A small spectrogram autoencoder, trained from scratch.
Model: 2.55M parameters, log mel input, encoder arch swin, encoder norm layernorm, encoder activation gelu, encoder patch size [4, 4], encoder depths [4, 4], encoder widths [48, 96], decoder activation silu, decoder widths [48, 96, 144, 192].
Rows from block 6 of the decoder of a small spectrogram autoencoder, named by matrix and row number. Each number is 500 + 25 x the weight over its row's rms, rounded and kept within 0 to 999. All counts start at 0. Numbers have three digits each. After the name is the row's rms in percent of the matrix's.
Before each channel's rows are labels from the 100 clips, of 14976, where the channel reaches its highest value: "responds to" is what is common among them. Only what is clearly more common there than usual is listed. The data: notes from a synthesiser with random patches.
# conv: 3x3 conv (decoder.decb.1.1.conv.weight, 96x96x3x3, each kernel summed), inputs 0-95

responds to: vibrato; square
conv.1 113:503468504439488491538469440496530439507494506497484488515495463471527481507497482493478498487477480490462447481480536486472508486544504391490508499492481520517506493510505490472489491508484538460476489504448489501489485481484493488494490508503519495526490490478512481526544502526521499503

responds to: pluck; square
conv.79 079:490496531558495510469523541483550521504546541503524523508483542543541476505497478523512501473498506510499485557461498478499501467480509495463491522511515516495482485483485500529542446426502522523492492499508499476494481507504475519488505448493492492495518535482526524528482477544499489533

responds to: square; pitch class: D
conv.92 113:454517511510512497527522496496506525510501492468459517497484543512503491506479508505487493494498496495535463483458442468495497522519469514478497500525480477514516496510505454490516500518498456525419500503423491497508450457537506515552508485498464485485515507472521496435507505491521494492

responds to: vibrato
conv.20 063:514470471462494491500493532493490517508501515496521450473459495474473486440473497465459457505527483523487532534521520441500455471517486532512504454435449500469522503488505497511530485494482528470499510465516511493508506484488510525476446500506490500496467545532496517523502491493497495518

responds to: drive; glide; narrow pulse
conv.36 109:520476490507463511496479488494537472524470491495444435491471494497464529507489493506500454500493493495505465432531488516494488475494460480510523501510503506493516510514514492511485515459500527509536510496474433511489491518529501499469489530472499493472500498456478471460576500455493526491

responds to: glide
conv.43 103:545488514471533503484535510512506497468522520494523460481508484518503443521554495516532543513524522483515530472542537517535510515476478499462455514478535536498500496496493490465446506460533466523498492519495532497504504523497510499489498483499534488566498502508476513545519498502491530460

responds to: noise; pad; echo
conv.59 128:501499526497517462515499429481472500481487502506513512512448476479504513507457472522459481492467487472525464466528481486438457492519476506484503500554505526519511512521516441515546505510498500496501485487492504466471489484501497493543463535472522489455444513514519491528500495493509528496

responds to: glide; drive
conv.6 121:547494475468494501516485525509440527512474497478528499484499472488420466500476488499451489494483470501525512493513451511463486503523501504479456500503502482491508509513512509506545486493519515497533476450494444515470498518541504515468492500493520469496483530495533485523512496470488466432

responds to: bass register; drive; swell
conv.91 078:503501535520501497471536541494464539499498539500523584483498579508505502512495515515482497491499490505523490529466485487492481495526521530541514511517504493501510505511515533500519445447520498513475471506512493489515576508525498501538505449467487493478517477504515521516520490500513485540

responds to: glide
conv.57 125:528497527472498517525489523500510458489475507504447473508513507515450562496519495502495463491487488501475483431501484499505503487547519435496483493491495504500507489503501472527512507483501534507523512484491467518435489488477501497517492471510494485514474530449467476496557495536463513445

responds to: drive; bass register
conv.73 051:504513491488493512508500497481502514503503501508520530490511497485510484584485448566486481456454482488511479514499494477478562480501495500487474556575532505520485474487484515538514482501513527502521502489510522541501532494512469488489571477496494462503515504526508537500503495514523513514

responds to: pluck; echo; triangle; oscillator: square
conv.31 064:521490463448480493483515480491437476539499512524485537513516466504515519499486515503473493501476483460503519476546515560490482501488484527533474511514506476486503511498511487494484487521552511499463495504515516502497485491484505530499485476427478481495465548424481485540515491533477505481

responds to: pitch class: F; square
conv.30 070:490520570528499511472533467482495513524484522551481499515455510560528528479497517489496466509516492477523513485473513558528481491501502519525520499493480508509538522502514477524497484482533519533418509510526500493516473505496514477520482495490483501485535469478492524444521478492536489530

responds to: glide; vibrato
conv.53 117:578502475481529452471518496504424556496478478525524502452488516540520496500486491510492535510458497496495499497487450481518496486494495522460458495528447493528501517484494497484510476508494484527537523498478489500505491484476499499501494490504502518459512506542440470514466499497501505464

responds to: glide; vibrato; square
conv.18 158:530487509433555500531481471497500497540553497516473482497498499479510482494485498496456486499556509554516539524486533469528486481559473523479522500498474488500494485485488502498540511516444484475494511489537519494488491470467506537444500493501477481516481544482486483515486502538496494501

responds to: glide; square
conv.70 128:510486560458536473529515468497484532410492504494526499436499476501492500512478491512464469490493467487501482483515517499482493495482500516513491509518500497489502497503502474496504505489494523525509500520523524494481472454457492497591493502433481486485486522508517517518522504443506511508

responds to: vibrato; saw; narrow pulse
conv.49 084:509506475517514480503472462502516505498434489502514490488490396482524476500508512519447471488481495517511508486502562480498492531522512448449454482517501477514507505496507465523525511517542456507501511482444521501485497515467491525524492472474516492459504525496513491499505499491498509484

responds to: glide
conv.51 117:450495512465493490507494455510462529478488500529530497488501488530546440515511514502520552506478504489521522467552501480505505502454492480525472490489519473500498500495500524496467460463526475516479506488540524496517513521555502483537495474498495487462510491459501569463501494464488533502

responds to: gate; drive; triangle
conv.44 088:536510498506528480526513483495493466505490463517442521514535459491469554496471475500474571491453499499498482462478492496496514497558511476499473505532473445506475481510486501491504527506498472506516454462469555511475494477494497453485492457496482498484496489494516529546488506506502505483

responds to: inharmonic FM; oscillator: harmonic FM
conv.2 133:503496466504521493459480501507487530497473518454529508444499484487506500495510502499474464504496495502497492450520477480478499501527492496489511497509481467489504482496500392521572494482489487502477485482493489516430497444467509504496499476516474462485445512486496516503490513504462479516

responds to: glide
conv.52 127:533457460438502492541476509508468530504517549503507499515470502488525512486461493484469432508514476512546544491485458505495501480536498490442492493485483492484509506491500481498493512501471522487539452465497514532472523516471506527496498522522506479500489519524483532515438512509493474530

responds to: pitch class: B
conv.48 078:474489494466510501560436458507501495474467462490487473480521449489477468504472472494508455509497519489462462485498523502501522524484497472464515497504462486494483488483480497488501516491520479471521481488483487505469510460475500492540516484530505508486467433451487515497445526453486503496

responds to: tremolo; drive; detuned saws
conv.50 128:505509482552472506486501533516501527515510542489473499503508478516524509503495501483523512490513514503495525463524529500495512472492510526529520490488489528496493496487493535488481495439502467503505487491468468498509501507555483481401508502499505490462499404439480455499500507490509501510

responds to: tremolo; pitch class: F#
conv.45 093:500524471518463507456523506507461509546514489518536520528520503488495505456507513459527478511490499472444513520463506551501483524519527499474496479460525522514509523509511511523510428458493508496528534497515492466509522528520507552501470450527532520476527514494509522518493489504478486458

responds to: vibrato; glide; harmonic FM
conv.39 156:490505497506495501496482488504516492360495518520505468460494509512517482497479481491500510490470494473487467484472496515485499496496442481473476500519493499509506505502507471514555474492522485506524496514486453511499466489458494452505502525474505502502495509472504448447497500468502479513

responds to: inharmonic FM
conv.82 070:482500511524534500482556511482511539551467502517478510510495504542535509534466488538485489481510490516578490503456515449511488486509461512485506518529482496503490494489493505500574495477480499536458480508525484500535489482472487458506519520505478500466529505493510505515520489539545495529

responds to: glide; square
conv.41 097:532473484498429484470503476511479497539519496505509502468509505497500476512492494515448512500475493484508548499501511471486493451526469474452474492506478453473497498482492471486506496511510506479503453467530485509490496472468499483473508445464487464429454521463482504524452508488495491496

responds to: vibrato; saw
conv.26 151:545446443504507486491449494487501452516490526466490480500502508513495502501472487507446467497495482477521485496534457486512484466478499484464508511513481476464512503513509487506482504516461483418436496486474510511459490458497500510502482505486482476521446501484508530535514487524495521476

responds to: echo; pad; noise; oscillator: hard sync
conv.78 070:497508518497503507498487515565529491499519523508503515505528510504521514452520526483512523560507517507510507502501518535518477515501521513529513464491469513497575573568576493474505496505511509498496509519488505507511523517522546513510460511535520529537516508506505505501515554508502492493

responds to: noise; echo; pad
conv.38 104:490492519495525499540500542495498480520476487462510523483525438447460459507494479507493466501532503515511468533496472481504488514419492495497503496486457472500486474486479489464489537504502480473468497454492525494526465485528509500566511519523489469502473485511498537497507524468470520477

responds to: glide; pluck
conv.47 101:467476515516486475467498469498479511484511494504521483470517482495499456515465493504490457489484427466495479519463494481494510515498497496509465512530505482477502489504511484506518447494488484507461470476520457506493468477491501444530507482461483491456483521496489467443493503424501449507

responds to: glide
conv.87 125:503491526419515506495431483501519522498473531505501509501506458474557498498487498506501491498504476518514528522500521473492497506446514375505468519490522470487496493496497463508516480494532520472507496494542519492495508510503499532504499513503494495487479508506480502485508502476498449521

responds to: bass register; detuned saws
conv.5 107:490489447466499507473465445496536501481499499475532507462491476514500546515482470507486462490509493509522502511485501488543482524534478459495514493514471507485487495470488454535509542529482505490504450447484506484470489471453493471483511548517501505474494470504437501501488531463524494477

responds to: gate; triangle
conv.28 100:506490505521535511551467500497537495506475479554531532499496449495469461500462474507464532481456511487510458524507478505492469508473506465500476514527482468502493497500494444487507517519519536428522482459535517479471514482501489497450499504494501496486456521502502509526511508521534534495

responds to: drive; bass register
conv.4 068:512514501513489507488493484446489480496515476494473508485475492488492500562503461557504483432433474484487479469528489515475549494498487499500477549564531499508458457459462502518483490482482485502502499511487512527503491504511450480488551497491505471488507489508506465499513466496484514496

responds to: glide
conv.27 117:477481517460526492512500535490478482488493511493526460495534448493452501509492484502498465472519474497532473542458444501488498499505491434520494510517497506503482466497489492487526500499540513479486497493521550455442495474482496546533500520508495493492519505503475521488516505516537480424

responds to: square
conv.12 081:538478499529489488533514492507504549497548506478508530475481496501457436469463505480459479507540491529475501535505501474489475483535474496481507482460457489479523513512508511485550500484523496499543508451527545489514543489473507511498475501472495502506480525476530566502473503509485509483

responds to: glide
conv.56 096:519487512461508502487521487507471491496513461520538479500521537489426512502537498490485499497507497491534519547509456491521489492547495480484492484484488547481495484490492560466523482487507492488504448514455561523502508491469485549449509472467502468529493493510508499469471508463482499492

responds to: echo; noise; pad
conv.77 072:492495496478537484514512484557536511519500514495479486518532500520515510452497525481506510559514513512529501496522499530518479513509508508522524465497446513486569568559562487458522521502504501518496510511491502498515478495492546521507456539503513525501510530501509517495514554508515486493

responds to: echo; noise; pad
conv.11 117:496461476416479487525470492502516523514520467514473508515490478482491516497473497517465520501460487479474518502512503501462492518519502477491493518514498466468511507519512476513528515512457476437484490448529490512438516491513507514461478534497508465495423482519525506526517506500463514492

responds to: square; pitch class: F
conv.54 088:477485504492453494510495482507481536509492505448515486506494511440547481500496490488505502505503529509542487453506506537490483517454467552534484494527480499525501492494500438537537490511512511470447517471509453496480503472484507497449514451499500491535475511477518511539530504513500489460

responds to: drive; bass register; triangle
conv.90 048:485510481426502493497475475470500479494486484512501475517529490503495519574494492554491488465483485477510511479480460582492542512491466514503493558546521492513493489468491488496492491507494471503484510521526491514501491500507499527505568516472485491513501517470484482458496497505518499445

responds to: square
conv.35 121:451489449512486519520494484488514491520528461483461495496473511449485467489498497493469462499527491540521492449497502483509468491493462493503494469492454485505506481485492480524510521515459492487507514484487499489499451451406510480520479550510479481467499484541511499470527523515501491509

responds to: pitch class: A; triangle
conv.40 073:539500496521487480454500489506429442542509442528473499545503477452513509491495498509466500504490502501523545528488486443510504450473469514488483504518512479490501507490494501500489512544492509502535493522499482511513510503519504485423515494458467485495518489486482478479502506448506471492